Weights of a small image flow-matching model: arch dit.
Rows from block 3 of a small image flow-matching model, named by matrix and row number. Rows with one number belong to one neuron. Each number is 50 + 10 x the weight over its row's rms, rounded and kept within 0 to 99. All counts start at 0. After the name is the row's rms in percent of the matrix's.
Before each neuron's rows are labels from the 100 images, of 14976 (inputs lightly noised), where the neuron reaches its highest value: "responds to" is what is common among them. Only what is clearly more common there than usual is listed. The data: rendered landscapes of hills, water and sky.
# fc1: MLP up (model.blocks.3.mlp.fc1.weight, 768x128), inputs 64-127
# fc2: MLP down (model.blocks.3.mlp.fc2.weight, 128x768, transposed), outputs 64-127

responds to: red mesas; noon
fc1.218 150:54 67 54 50 43 50 70 54 57 48 65 50 50 43 50 38 50 33 57 44 50 80 42 62 50 50 50 61 50 34 59 50 74 40 42 66 50 65 39 59 59 50 53 50 55 50 53 59 50 50 40 47 67 70 70 48 66 57 60 56 54 50 50 50
fc2.218 105:40 60 59 44 50 62 42 45 50 55 50 50 48 50 62 50 50 63 47 50 33 50 50 44 50 50 43 50 67 50 48 58 50 24 48 50 50 50 50 23 50 98 50 50 30 62 39 44 50 40 50 31 37 35 37 52 63 34 50 50 41 50 40 50

responds to: sun or moon in view
fc1.163 077:50 39 45 60 50 48 50 50 50 50 50 70 52 50 50 69 64 50 30 50 25 67 50 50 72 50 50 45 50 50 73 47 60 60 50 73 62 50 50 50 57 50 50 61 69 55 62 50 50 38 50 50 56 52 39 28 57 45 50 50 50 50 80 50
fc2.163 102:52 50 67 50 50 50 50 53 50 44 50 50 50 50 50 29 77 21 45 50 65 50 50 42 42 30 50 50 50 50 35 36 44 50 50 65 26 50 50 53 43 50 46 50 93 31 38 50 50 62 50 50 69 50 50 50 59 52 28 50 55 46 50 29

responds to: water; noon; red mesas
fc1.380 121:50 52 66 27 56 55 50 44 61 50 50 55 50 50 50 58 38 16 47 42 64 66 50 44 50 39 50 50 50 38 50 50 46 50 49 35 49 63 41 50 54 50 50 57 50 61 67 50 50 50 59 50 50 57 41 67 50 50 50 50 50 55 29 37
fc2.380 109:50 49 20 24 50 50 50 50 54 50 50 48 62 50 56 50 48 60 55 57 38 50 25 50 37 50 66 51 50 49 50 50 50 34 50 42 50 42 50 35 56 90 50 40 58 50 50 55 50 50 39 39 64 50 50 59 57 41 50 50 43 50 52 64

responds to: sun or moon in view; sunset; snowy peaks
fc1.721 070:50 50 76 50 50 50 50 50 61 50 50 50 50 38 50 77 63 33 50 42 50 74 50 39 43 50 50 26 50 50 48 42 50 50 60 50 50 50 50 50 41 50 50 50 50 55 63 50 55 50 64 50 36 50 24 73 39 29 50 50 50 50 02 38
fc2.721 098:77 50 39 50 50 50 50 50 50 42 36 32 43 50 68 50 50 50 68 47 67 39 50 51 50 32 50 43 65 50 50 50 47 45 55 50 55 46 50 81 50 50 50 43 83 50 50 49 30 50 63 43 50 39 50 50 50 50 50 50 50 50 57 50

responds to: sunset; terraced slopes
fc1.676 136:45 50 57 50 57 50 55 63 50 70 50 50 50 50 50 32 22 50 50 50 50 48 40 40 44 54 43 64 62 44 50 65 50 34 46 43 39 74 55 60 68 50 53 50 50 53 59 60 50 57 50 35 69 64 39 69 50 50 50 50 50 50 50 50
fc2.676 069:50 50 45 57 50 50 50 38 63 19 50 50 54 50 41 47 62 50 42 50 57 50 39 45 31 50 50 50 50 50 50 50 50 52 55 55 28 50 50 13 50 50 56 50 50 50 50 53 50 50 56 60 50 34 34 74 50 59 53 38 50 50 99 50

responds to: sunset; desert dunes
fc1.614 066:50 37 24 64 50 69 51 45 31 54 50 50 50 50 50 50 53 50 50 50 57 50 50 50 50 71 23 63 50 68 38 50 50 50 50 50 50 24 61 50 31 50 50 40 55 57 50 50 50 49 50 55 50 33 50 50 50 33 50 50 48 47 71 50
fc2.614 079:63 50 50 50 29 52 50 50 50 50 50 26 50 50 50 50 54 54 65 50 50 50 66 50 50 50 66 34 38 50 50 58 50 50 50 50 54 50 50 50 50 38 50 41 81 50 48 50 50 69 50 59 61 50 33 39 47 86 50 50 50 50 50 44

responds to: sun or moon in view
fc1.466 082:60 49 50 71 46 50 50 50 50 50 50 50 50 65 50 64 50 63 29 50 61 47 50 50 50 38 50 63 49 50 50 58 42 50 50 50 50 60 54 50 62 50 45 50 50 50 50 71 50 39 50 68 50 50 50 54 42 50 50 50 80 50 50 50
fc2.466 105:50 67 27 50 54 76 30 50 50 65 50 50 50 50 50 67 50 23 43 50 38 27 53 41 50 29 63 50 50 43 52 50 68 50 44 50 50 50 45 37 73 77 50 59 50 60 50 33 59 50 50 50 26 59 55 50 69 50 50 53 50 56 55 40

responds to: purple alien crags
fc1.68 088:50 28 50 50 50 50 50 74 50 50 38 37 36 31 50 48 50 49 50 50 50 50 72 50 33 50 50 50 69 50 50 50 50 50 50 39 50 65 50 41 50 41 30 38 71 50 38 66 74 63 50 61 50 55 50 50 50 51 50 50 53 31 44 43
fc2.68 073:50 43 66 50 50 50 50 50 50 50 50 50 24 50 40 50 50 73 50 52 50 50 56 50 50 50 56 36 67 51 41 52 65 75 58 50 39 50 50 72 50 50 43 50 66 59 57 59 29 50 16 50 50 39 41 43 79 54 50 57 50 50 50 50

responds to: sun or moon in view; snowy peaks
fc1.313 108:50 62 64 50 31 71 68 45 60 34 34 28 50 50 51 65 50 40 70 50 57 50 69 50 31 50 60 50 50 50 31 50 58 50 50 53 54 44 46 53 50 41 50 50 35 32 50 50 50 66 50 50 50 50 45 50 58 50 50 50 50 50 37 49
fc2.313 088:75 59 55 50 50 38 31 66 56 42 45 50 50 50 50 27 48 50 36 50 56 50 41 67 45 50 50 50 45 50 49 50 54 50 50 50 50 61 45 41 50 53 48 50 50 74 50 32 50 46 50 48 50 50 50 50 50 50 50 50 38 50 66 50

responds to: purple alien crags; noon
fc1.19 197:33 50 50 50 30 54 42 43 60 50 50 50 50 50 50 56 50 50 50 50 41 40 50 50 38 51 60 45 39 42 50 50 50 47 56 63 50 39 50 46 50 38 50 50 50 29 43 62 26 50 50 39 50 58 40 53 50 50 50 54 43 50 50 60
fc2.19 067:50 56 73 62 50 56 40 50 41 50 42 50 47 50 50 50 50 50 50 50 65 46 50 50 50 12 64 56 50 50 50 41 39 50 50 50 50 50 50 99 49 79 50 50 70 56 50 44 50 58 37 50 62 50 34 33 50 39 50 46 38 50 00 50

responds to: water; sunset
fc1.252 097:45 42 50 45 50 34 79 57 50 58 50 50 50 36 56 50 50 35 50 50 36 50 50 50 44 53 54 53 50 50 50 59 58 50 50 63 50 50 56 73 65 40 50 50 63 50 32 73 28 50 42 50 50 50 59 57 50 42 50 46 50 50 72 50
fc2.252 089:50 40 39 50 32 50 60 50 63 50 50 50 43 50 68 82 67 50 50 50 39 50 50 50 50 35 50 50 57 58 57 50 34 84 50 50 50 37 50 50 50 50 50 50 20 37 43 65 50 69 50 52 50 50 50 50 50 50 50 50 50 48 50 61

responds to: water; noon
fc1.97 133:50 55 51 15 57 65 50 52 67 46 49 58 46 50 50 67 50 56 38 50 50 54 44 37 37 54 50 50 61 43 50 50 50 45 37 50 57 65 44 52 56 50 57 50 50 57 64 63 57 50 50 63 46 28 50 54 47 58 42 45 43 50 68 50
fc2.97 110:50 50 51 50 50 44 65 58 50 69 47 34 50 50 41 33 50 50 50 57 22 50 47 50 50 82 56 40 50 50 50 32 50 33 43 36 42 47 48 34 59 45 50 44 50 50 53 50 47 50 45 59 50 67 31 25 50 52 50 59 45 61 50 47

responds to: purple alien crags; noon
fc1.340 126:59 55 50 18 53 61 42 50 50 61 51 50 50 50 50 71 50 20 34 60 69 48 65 60 63 41 50 74 44 50 60 50 35 50 58 50 67 38 50 50 47 50 50 47 50 47 43 50 50 41 39 50 50 27 42 63 50 41 56 55 50 50 14 48
fc2.340 093:50 50 77 50 43 42 61 59 50 63 40 52 48 42 50 38 50 71 50 50 50 50 30 50 50 30 50 48 61 50 50 42 50 50 48 50 50 50 50 86 50 81 35 50 50 41 41 56 50 50 50 50 58 27 50 44 50 40 24 50 35 55 37 45

responds to: overcast
fc1.13 092:50 50 50 50 50 50 70 44 50 36 27 50 53 41 38 50 50 50 53 50 58 30 50 50 50 50 50 50 51 50 58 50 50 50 36 50 33 50 50 50 50 56 62 77 50 71 50 50 50 50 50 40 50 78 50 50 53 76 66 50 69 50 35 46
fc2.13 045:50 50 50 50 50 50 70 53 50 33 53 50 50 50 50 50 34 75 50 50 53 29 50 50 50 68 50 50 50 50 50 50 30 25 50 50 50 50 51 50 51 72 68 50 36 60 41 40 50 50 50 50 50 50 22 50 50 28 50 50 42 50 50 42

responds to: clouds; noon
fc1.107 105:57 50 50 55 50 53 47 50 50 50 50 50 50 63 50 62 50 36 50 61 50 50 50 60 63 50 50 50 38 61 46 50 37 50 50 50 61 50 46 57 50 38 50 50 37 50 50 42 62 50 36 50 50 14 50 50 65 50 45 50 59 58 96 50
fc2.107 072:49 50 67 86 50 35 62 50 50 50 50 50 50 34 50 50 65 61 42 50 50 50 50 33 50 31 50 50 58 50 50 50 50 50 63 63 50 50 50 50 50 66 50 51 21 55 50 58 50 59 50 50 50 50 50 40 50 48 50 33 47 46 13 50

responds to: terraced slopes; sun or moon in view
fc1.108 056:50 50 54 66 50 40 50 50 50 50 50 50 67 50 50 50 50 50 50 64 50 36 50 50 50 50 50 27 40 50 39 61 33 51 50 50 50 50 50 50 50 50 60 17 38 50 50 50 50 70 29 50 50 50 62 48 36 33 44 50 50 41 45 50
fc2.108 106:63 50 50 35 63 50 50 60 50 55 50 40 50 50 50 68 50 29 58 44 50 37 50 39 50 50 50 28 39 50 57 50 63 50 50 50 50 29 52 50 60 50 62 33 43 50 63 80 50 25 58 48 54 24 50 31 54 59 50 50 29 50 36 40

responds to: overcast; snowy peaks
fc1.696 061:50 50 50 50 50 50 50 50 50 67 36 50 50 50 50 17 50 50 50 42 62 50 50 50 50 32 66 50 50 50 50 50 69 76 50 30 36 64 50 14 50 50 44 50 78 50 50 38 50 50 50 50 50 82 31 50 58 50 63 59 35 50 41 50
fc2.696 096:50 46 31 50 35 55 73 50 50 50 50 54 50 50 42 50 54 50 50 64 50 75 50 45 50 39 50 06 44 50 36 34 42 50 46 50 55 50 62 80 50 58 24 50 59 29 48 50 50 34 50 50 63 50 69 35 46 47 50 31 33 49 50 52

responds to: terraced slopes
fc1.524 043:50 50 50 40 50 50 78 50 50 50 50 50 50 50 48 50 50 70 05 50 34 65 50 60 50 50 50 50 50 44 50 50 50 50 50 50 58 54 28 50 50 50 50 50 56 50 67 50 50 50 55 50 50 67 35 46 57 50 50 50 41 40 55 43
fc2.524 123:50 50 50 49 50 56 69 47 55 50 50 50 50 50 45 48 53 55 99 45 50 50 50 55 50 57 50 50 37 50 39 33 57 50 50 56 55 50 70 65 50 50 50 50 50 44 50 50 65 44 50 63 50 50 57 50 45 48 54 34 50 50 57 46

responds to: clouds; noon
fc1.185 098:45 44 27 50 50 36 50 47 39 58 50 50 50 50 50 61 38 59 50 50 44 40 40 50 50 22 41 50 54 67 64 64 43 44 50 50 50 50 50 88 36 40 59 50 58 50 54 50 50 37 50 44 57 50 27 50 50 47 45 50 50 50 78 50
fc2.185 087:50 50 50 34 50 50 35 40 50 50 71 50 50 59 50 50 46 50 50 50 50 48 51 50 50 68 50 50 50 40 50 45 64 50 50 63 57 50 50 11 50 50 50 50 41 49 50 50 60 50 50 40 32 00 50 48 50 63 60 55 50 50 37 50

responds to: night; sun or moon in view; snowy peaks
fc1.416 085:50 68 50 50 50 52 50 27 46 45 50 61 50 50 50 51 61 45 50 50 59 38 59 50 59 50 75 50 50 59 50 50 50 50 50 59 68 31 47 35 44 40 62 27 50 29 38 40 50 50 50 50 50 50 44 50 63 50 56 72 50 50 36 50
fc2.416 105:50 37 50 39 34 50 59 72 50 40 50 50 52 41 50 49 57 50 37 50 50 50 38 50 54 52 50 64 50 50 57 62 50 73 51 50 50 51 50 76 50 41 50 64 50 50 41 47 55 50 51 64 50 50 50 50 45 50 38 50 50 50 50 50

responds to: sun or moon in view; night; snowy peaks
fc1.409 177:55 43 50 52 50 46 47 50 65 47 41 45 50 56 50 50 38 50 29 60 50 39 36 43 42 47 57 51 64 42 58 77 28 38 42 61 50 50 53 48 33 55 50 35 50 50 46 55 74 50 50 41 57 41 38 50 43 41 47 42 60 43 50 50
fc2.409 091:50 46 80 50 38 44 57 50 50 60 49 50 50 54 58 69 50 50 50 56 50 64 52 50 59 30 39 50 54 59 39 57 50 32 50 47 58 56 58 30 50 46 50 50 27 50 50 56 53 37 56 30 50 44 50 50 41 46 55 50 43 50 50 50

responds to: purple alien crags; noon
fc1.702 232:50 50 62 67 50 46 43 56 34 58 42 52 47 48 50 50 50 55 50 48 61 50 54 58 58 46 58 65 54 42 76 35 50 53 44 50 66 40 41 49 50 46 50 46 50 29 42 58 41 33 38 46 40 78 50 73 46 54 57 50 50 50 34 38
fc2.702 128:57 58 67 64 50 50 46 42 39 59 45 50 49 50 50 50 34 65 50 50 50 50 54 53 62 11 50 44 44 43 45 36 50 53 53 50 57 46 43 73 50 75 41 50 50 66 56 45 55 40 41 50 48 50 48 30 50 45 34 50 23 57 18 56

responds to: purple alien crags
fc1.209 055:61 44 15 50 50 50 60 50 32 50 50 50 50 50 50 50 50 46 44 50 50 50 50 50 67 76 40 71 39 50 50 50 30 53 42 50 63 50 50 23 50 50 67 50 50 50 29 61 50 50 40 57 50 50 60 50 50 49 50 50 50 50 50 50
fc2.209 118:50 50 64 42 20 50 62 50 50 50 68 50 57 29 25 50 50 50 54 50 71 57 50 80 35 50 50 50 44 50 64 50 50 50 50 50 50 50 49 65 50 50 50 50 61 64 50 51 54 50 37 56 50 50 29 50 51 50 25 50 50 50 33 50

responds to: night
fc1.267 059:50 50 33 26 54 50 50 50 50 50 50 50 50 37 67 59 71 77 50 50 47 50 31 44 50 72 26 50 50 58 50 50 42 50 50 58 50 50 50 50 49 49 50 50 50 56 50 70 53 50 50 51 37 50 80 50 50 35 50 43 50 50 50 20
fc2.267 075:50 57 50 58 50 32 50 50 50 50 50 50 50 50 50 50 35 50 30 50 50 50 64 60 30 79 50 42 50 50 45 52 51 50 50 50 45 50 50 50 50 50 50 51 50 50 50 62 54 50 50 50 50 50 50 42 44 75 65 50 50 56 50 38

responds to: noon; terraced slopes
fc1.335 076:50 50 50 81 50 50 55 50 74 35 50 50 50 50 50 60 50 50 37 50 50 50 61 50 34 50 39 32 36 50 50 50 50 50 50 50 74 42 50 70 55 57 50 50 31 50 33 76 40 50 50 50 37 50 70 53 37 50 50 50 62 62 32 41
fc2.335 111:42 50 50 50 50 58 50 34 50 45 55 50 49 61 58 67 52 50 50 50 57 39 50 35 50 57 30 65 50 42 50 50 50 67 50 66 50 50 50 50 52 19 53 50 74 34 48 45 50 50 56 50 50 57 46 50 50 65 56 50 67 52 50 29

responds to: clouds; noon
fc1.117 057:50 47 50 50 50 50 57 50 50 66 50 50 42 50 50 50 37 50 60 57 50 50 46 50 50 44 45 50 50 50 25 72 50 59 50 50 12 50 50 72 50 50 45 74 30 47 50 34 50 50 50 50 50 37 50 50 62 18 50 50 69 50 83 50
fc2.117 076:27 53 50 50 50 50 50 50 50 74 50 50 50 50 49 50 50 50 50 42 50 57 50 50 63 50 65 55 50 55 39 50 56 50 50 74 76 50 50 28 50 38 52 48 50 43 41 35 50 43 43 50 50 50 62 50 43 57 30 37 50 50 61 50

responds to: snowy peaks
fc1.636 053:39 45 67 50 59 47 54 43 50 50 50 50 50 52 50 68 50 50 50 50 50 55 50 44 34 50 50 50 50 32 50 51 37 50 40 46 60 68 22 50 65 50 50 50 50 50 66 50 55 50 50 50 50 50 46 50 50 17 31 42 69 50 50 50
fc2.636 113:50 50 37 50 58 31 78 37 54 50 50 50 53 50 62 62 37 50 31 40 43 53 53 50 50 57 39 50 50 50 50 58 50 50 50 50 50 57 64 50 50 50 50 37 50 50 36 57 50 50 50 45 50 50 50 54 80 70 50 50 48 50 50 50

responds to: purple alien crags; noon
fc1.694 140:50 34 50 53 73 50 62 50 65 50 50 50 50 50 50 50 50 67 35 50 39 58 60 50 72 50 50 77 50 59 50 66 50 50 50 45 39 50 44 50 50 45 55 73 50 50 40 50 41 70 50 50 50 50 50 41 50 56 50 50 61 64 50 70
fc2.694 056:49 50 50 50 50 54 50 50 36 50 50 50 50 50 50 50 40 59 58 50 50 50 50 50 52 16 50 50 50 47 50 38 50 50 50 50 65 50 50 95 50 60 50 55 32 50 49 50 50 50 50 50 50 50 50 33 50 41 50 50 28 54 08 63

responds to: noon; red mesas
fc1.585 058:53 50 50 50 50 50 36 40 37 50 35 61 49 50 50 50 59 73 53 43 62 50 27 50 36 75 76 50 61 36 50 41 75 50 50 50 50 52 57 66 51 50 40 50 44 50 61 50 51 50 50 61 40 28 38 50 50 45 37 50 22 36 50 50
fc2.585 108:68 46 45 50 50 50 50 50 50 50 71 35 59 36 51 50 50 50 50 50 50 61 50 64 28 65 48 63 59 61 56 55 48 50 59 36 60 56 50 50 56 50 50 50 50 72 50 54 33 69 71 50 50 67 50 29 50 71 50 50 50 50 41 50

responds to: snowy peaks; sun or moon in view
fc1.75 177:50 32 50 50 37 45 50 50 60 40 50 22 63 50 56 50 73 56 32 50 50 50 20 50 50 50 50 50 50 50 50 50 50 50 50 50 50 50 45 50 49 50 38 62 50 50 63 62 25 42 50 50 75 50 38 64 56 49 29 50 46 38 45 36
fc2.75 070:42 50 90 69 50 50 50 43 50 50 51 55 50 50 50 63 50 50 43 50 50 50 70 50 50 32 18 50 50 50 44 65 50 38 54 50 50 55 50 13 42 26 64 50 27 50 50 48 50 50 46 38 39 68 41 37 50 60 50 50 50 43 38 50

responds to: water; noon; terraced slopes
fc1.662 092:50 53 50 23 50 39 57 36 56 50 42 50 56 36 59 50 60 38 50 50 50 50 50 50 62 69 40 64 39 50 50 34 65 79 52 50 50 50 50 20 50 50 50 50 29 50 35 61 50 50 50 50 59 60 65 50 60 50 61 52 50 50 42 55
fc2.662 098:24 50 50 37 68 57 50 53 50 70 43 50 50 50 50 56 50 50 57 53 27 52 50 50 50 50 66 57 55 50 50 50 50 50 48 30 57 62 50 65 50 53 50 50 50 50 45 50 50 58 48 50 50 50 50 53 50 50 36 50 41 50 31 50

responds to: water; noon; terraced slopes
fc1.758 124:50 50 40 39 63 50 50 41 50 50 50 56 61 40 62 61 50 16 50 40 50 63 56 50 50 23 50 50 42 50 50 50 38 42 44 44 58 59 42 50 47 21 62 60 50 50 57 50 50 50 51 38 50 76 50 50 63 37 43 50 50 57 38 39
fc2.758 078:50 50 50 78 50 50 50 50 50 50 50 50 50 51 50 63 43 64 50 50 48 65 36 50 50 36 50 37 50 56 47 67 52 50 42 50 50 59 60 50 50 82 51 53 28 69 47 50 45 31 50 40 40 21 50 50 66 37 59 50 37 56 50 50

responds to: red mesas; noon
fc1.572 103:38 41 50 46 36 72 60 50 50 34 56 59 50 56 50 75 38 66 50 50 30 50 38 39 37 77 59 50 58 50 35 50 50 30 46 56 50 50 59 55 50 46 50 63 50 50 76 62 59 65 50 50 50 36 50 35 50 54 39 50 66 50 50 65
fc2.572 102:50 39 54 50 50 54 50 69 50 60 50 40 35 54 50 42 50 56 27 63 50 50 51 50 55 64 56 50 50 63 60 39 56 50 57 50 49 50 36 50 50 71 50 50 77 50 60 47 36 50 43 50 65 50 50 50 69 50 60 50 65 50 52 50

responds to: terraced slopes; noon
fc1.42 138:25 35 35 69 48 57 50 62 50 56 40 44 53 41 50 50 50 64 50 44 29 50 33 47 59 54 53 50 67 35 65 45 56 57 50 69 32 50 42 25 65 48 63 54 65 50 50 59 50 50 56 56 65 61 41 37 50 50 57 40 48 49 49 50
fc2.42 172:25 44 39 32 50 59 50 50 42 60 50 50 56 50 50 70 50 67 59 51 38 58 38 40 50 34 38 42 52 57 50 61 50 54 51 41 64 50 50 41 50 58 55 50 36 50 42 61 50 50 40 50 50 91 65 50 66 46 50 50 50 50 82 50

responds to: terraced slopes; green hills
fc1.225 051:50 43 50 67 59 50 50 34 50 50 50 50 50 50 50 50 50 51 50 29 50 50 35 58 50 80 50 53 50 64 40 56 26 50 50 39 50 50 50 63 50 50 40 58 50 40 66 44 60 50 50 43 50 50 50 40 50 50 43 50 50 50 62 50
fc2.225 096:64 45 50 50 50 50 50 38 50 57 50 61 50 50 50 50 42 50 37 68 50 64 37 58 31 50 50 74 50 30 50 40 72 50 63 50 50 63 50 50 50 26 48 62 45 22 50 67 50 52 46 65 45 50 50 50 50 50 50 50 45 50 38 62